From a checkpoint of a small image classifier: trained on single printed letters, digits and signs in grey, bent and noisy.
Rows from block 2 of a small image classifier, named by matrix and row number. Rows with one number belong to one channel. Each number is 128 + 32 x the weight over its row's rms, rounded and kept within 0 to 255. All counts start at 0. Numbers have three digits each.
After each channel's rows are labels from the 100 images, of 14976, where the channel reaches its highest value: "top examples" is what is common among them. Only what is clearly more common there than usual is listed. The data: single printed letters, digits and signs in grey, bent and noisy.
# convs0: first 3x3 conv, stride 2 (model.blocks.2.convs.0.weight, 192x96x3x3, each kernel summed), inputs 0-95
# convs1: second 3x3 conv (model.blocks.2.convs.1.weight, 192x192x3x3, transposed, each kernel summed), outputs 0-95

convs0.21:143123062110106133124118114078173056111136140131070189082108101095117128103106103103133078102083073152143110071075100094148105149109147184123066134112138108131163140128101121115128115150150163110108109127038111227130092182147154106109176106145093088100105144120124144133114114102165122095
convs1.21:158129096066095099165152151130135079126149146092139164104100082114151049144128136156071088121091142143146121110114157122058184069135129040137155128107154147127102099100078167171093133144095161077143117128131072094089094136107135117136142104145074081109157136099157116094159120135205103084
top examples: bold

convs0.164:125111182171103159127081159133092153106105156088083079122107087136127109094125105054156165062107167142177130096130143126130128145150115104131164104099151186160170090099187142138123127100157126122154163106109101117083155175138175097178130160068160112157130137142106127145066077195099102183
convs1.164:103087088143146159186086100103078082138070132120062106151189167097155143089166093122125095105135114061116121138036111070159111124163096180128138143118088122170168125141117085130131139104181125159135113222116145104114114141076117120106164133097134145092138137143090156165043116108090112163
top examples: serif

convs0.168:133075110098196111162101112119126139156141148116100154117131158143161186035173105127102101114066147139080112131088203128154103089101110093148116123110146099096111121145157125096183064120155143076090115120118113060112090165093131151173109124125144072188113134144104090165132144088121160173
convs1.168:118103145139131124094094118082112097079105162148130067131132139097074160117125117116099110059089133174128148123119106123117112133131145115100109094128093229061123045153120168138070255159143093157194138174104111131153163123158083147115132158114126160169145084088165162076108181100095138130
top examples: serif

convs0.26:106107158122012133115107119127144011131064132138134157117109033086125115126118054066106132117115099119028102131121108101139092152119119083127093146081115138123096135125139109102131169115116096082122138097109100116110099159104162139120112119108082130113124142126101130140130108113095102121
convs1.26:138181120121149103140149178179125104149169102182128144143117056076167115136142140161131107108084140162094196140148129075052106081099037139116134136137125119145077141127158210115129131181153095135144172094138142065125085200148156101122125126151141099137100086139203117096094126142120146166
top examples: bold

convs0.170:094118205113191130087154100087078093081113062038109101107113131104092116102147105117135143079096124106131118120140148127106176121130111149135061118057157114122099082126115116131093108113106090080117120106067120168113080106165135098166136147113167170151109156102094169145107119188081100134
convs1.170:107087118067127184165080148119073111106128091117128073136146115108133080057121131118124110118081114088174115129044056141162096136141123174182129088070130079136131077123120127159134123090121100194130149141108096119112118100116113119081116139111200100176136130086009085110107119146125103139
top examples: serif

convs0.94:076123084161120143181126112097102124132150158138106138123053133110117109113149086106139046158114131118132104103089115106114129136076115146109058085118139121141155128122119069098056126136131106116123126087109067241121094107139212108087139104136105140065139105096133176145156103103115157110
convs1.94:134138149153105085152164089111178123124190170156122155137121107140166119128169178178136083183090102173176115104136158109129172076111123048111125114140106179104114164129170122122060142124088162157141103116144155124151144152130115154107098148104132114156152070092125125142159088110206113127
top examples: bold

convs0.173:087128089167159107139164176166117165112083125122086116146105087095141096074096136064136130124135131099146137120145162103137154147103095136170125059095142149111144080093148104060157112059106079120103130077116061151049082093103101101119109110100147092139174166116121166115106066088104127121
convs1.173:095120092118140145102099126145143128089107167199092114165152139082077181063134107116127102118000112136149053153060084150160052044119063148134148130087099154117128126116144121118114150058128098121148167159132134096147124124068030196097130125153131119152158101116099100134111117115113143156
top examples: serif

convs0.49:080093147070130137078087119079102076150117129107095157124081057139058119095120100123147107148130125092116038090117129110104094100134123110095128121120069116106106124077124117134150128066078126124109109051108115162085106180134156112094117108114039098079132104122118159093089106143128117116
convs1.49:156158120116186108145170136147168162156210104045145134105071154149145123147152109155067160152112127133128133108152126212091227137103138124089163120078152094164138101141088237124138135179189101106122129105130169117146123192111172114121100177125137133157184117131177163106141096160157145151
top examples: bold

convs0.50:082103081072176106141147117106118144143158086101139134096120111114118096040149172155093145111081142127110130091110102099151113097070098166149131054127112137141142094121084086111125098067075104129085145130135086127088122155116064087157141082093105041121147172148113162166115107115103140168
convs1.50:123138065145107096142117143132111087014096115164130104120112105129102137111087141080112074133055124161187000135110064106173078154131160147093123076083123125066110129122157134126126185113127097126126115162098084088172149089164128172140109064127125118174139131099137134168157150100122149157
top examples: serif

convs0.77:099169177135184144180129129151113163090080140131106076163091122119094084108153078125109129147155103043096110177177106123079176126164146140156099095077151142163115109106144137093113115122123094161097143137087098083107146052163135092175071132111163117147145191120088128138162123082092104122
convs1.77:120132152144106043105147116150132139092104179115139177068126188114126144160147124074135160110147158151125094124157171170153094110093070176099096132178152081112025143138130057103127128135069122047104120105131123083131076110073144177093137131175034172062106110131070151173144080159083132187
top examples: serif

convs0.25:126087155132156112089106134086146102179100123060103159137058089120111116108130102053140141097124130142137065052073142136109098149147099130174134101154143103141143095107097062059158116112087127095083149115135109113090123193112115121182127163067147132107119138078110150167153121151135078168
convs1.25:124071079146138192136121132132065119137076173164026101148165139098168112080138041135113129113019144106094103086087116116161075140142175150106143121113140179176170100078130149115156122086125075144138131210153135104162131108156082095132151127138143137165143113133094155143104108062128086169
top examples: serif; capital

convs0.19:092129125173125159116113103121108076122116136108161125117091083123184109121121084103107094117099126139068120126116098080113167135116119118105080073119150132134120127177115108085113101122154118113151151109078110255149114164113251162120134116129088116152130145129170154120082112120152090131
convs1.19:134114183143205107139160121144146096120145097188119073134091107142161121158176218181145104124107091165144158107170143123104134082141080122154112148152181114094117107132149143129116134114122100099121145098113133109119100190072184156116094164092125137076108129071116105134106164148209136133
top examples: bold

convs0.63:120136103162113156100097105099096079133111201082141146144124083103144131153119076094130117142122118114070138125117123057027136058116122126093159082147097171110071117106096125047128149086130132143104106094124113177108160180125168151104117131141091085166086137122147120097125142096120095063
convs1.63:160135114142143044107128128131142088121198139166135125129104142111121089164147132154098078163101111201136111136170122148100164063096101139132114114147149108175124136110106159163100128034157116099129159134125117111091109163082166133074129121101098096027150143074097087136131110130110182176
top examples: bold

convs0.105:096060121075088137095131117100144058084119136112127158096123095102133147107124082075082129109108122083060141132124120101107082087091141081129091154120123091143088119129170084111161124112154125060045110085113102108114078135058162088139130118091093111087097145085094120141115116113088116176
convs1.105:120138109140122068089120158135097123115138125185171104101109059078138142133132140197118103102094140158089173113190116136030109126082128092078087143146124142094114122148171215127122108201138104154104118101108141071134126158176168087129102101131183107125098092115211104094146178137099153139
top examples: bold; capital

convs0.138:127156107132108107138117172134094042071136165079139096101085046131122136115149069063100096084133105110101120113114095120121082144096086071116065080101127110121120109116108078108059120110136110096132118098123102138104122083125176060122133132084122071104168103096132116120102098130080166130
convs1.138:153132138089101125164127098141136103138120156150137090176115072136136086139167122158071103122148144139069143121100154098081096128126000103175171123170122153118134162201136109144132149129135158151110164126112175121140123158150127161171139146142176173094141128115137177110154110143146175136
top examples: bold

convs0.44:136115159085118156139088119122087116114101189078100128189095105051071118124132129100159125129141104107089077118175160090105133115134115128111164114102131201151091104028105077063093160078094104127123069100102092159068127092115137103131120114107118103133131127113084158103168165127121138116
convs1.44:099148178188159097102118098129182149132209121137080138150081129122136156099094156142169086148098111114170059135127153131125181174110115173140091139082082117153137149142181175111152132048068119087103129165132164161059134139166130122095128147119120075134183047123124127103157106118150078136
top examples: dark on light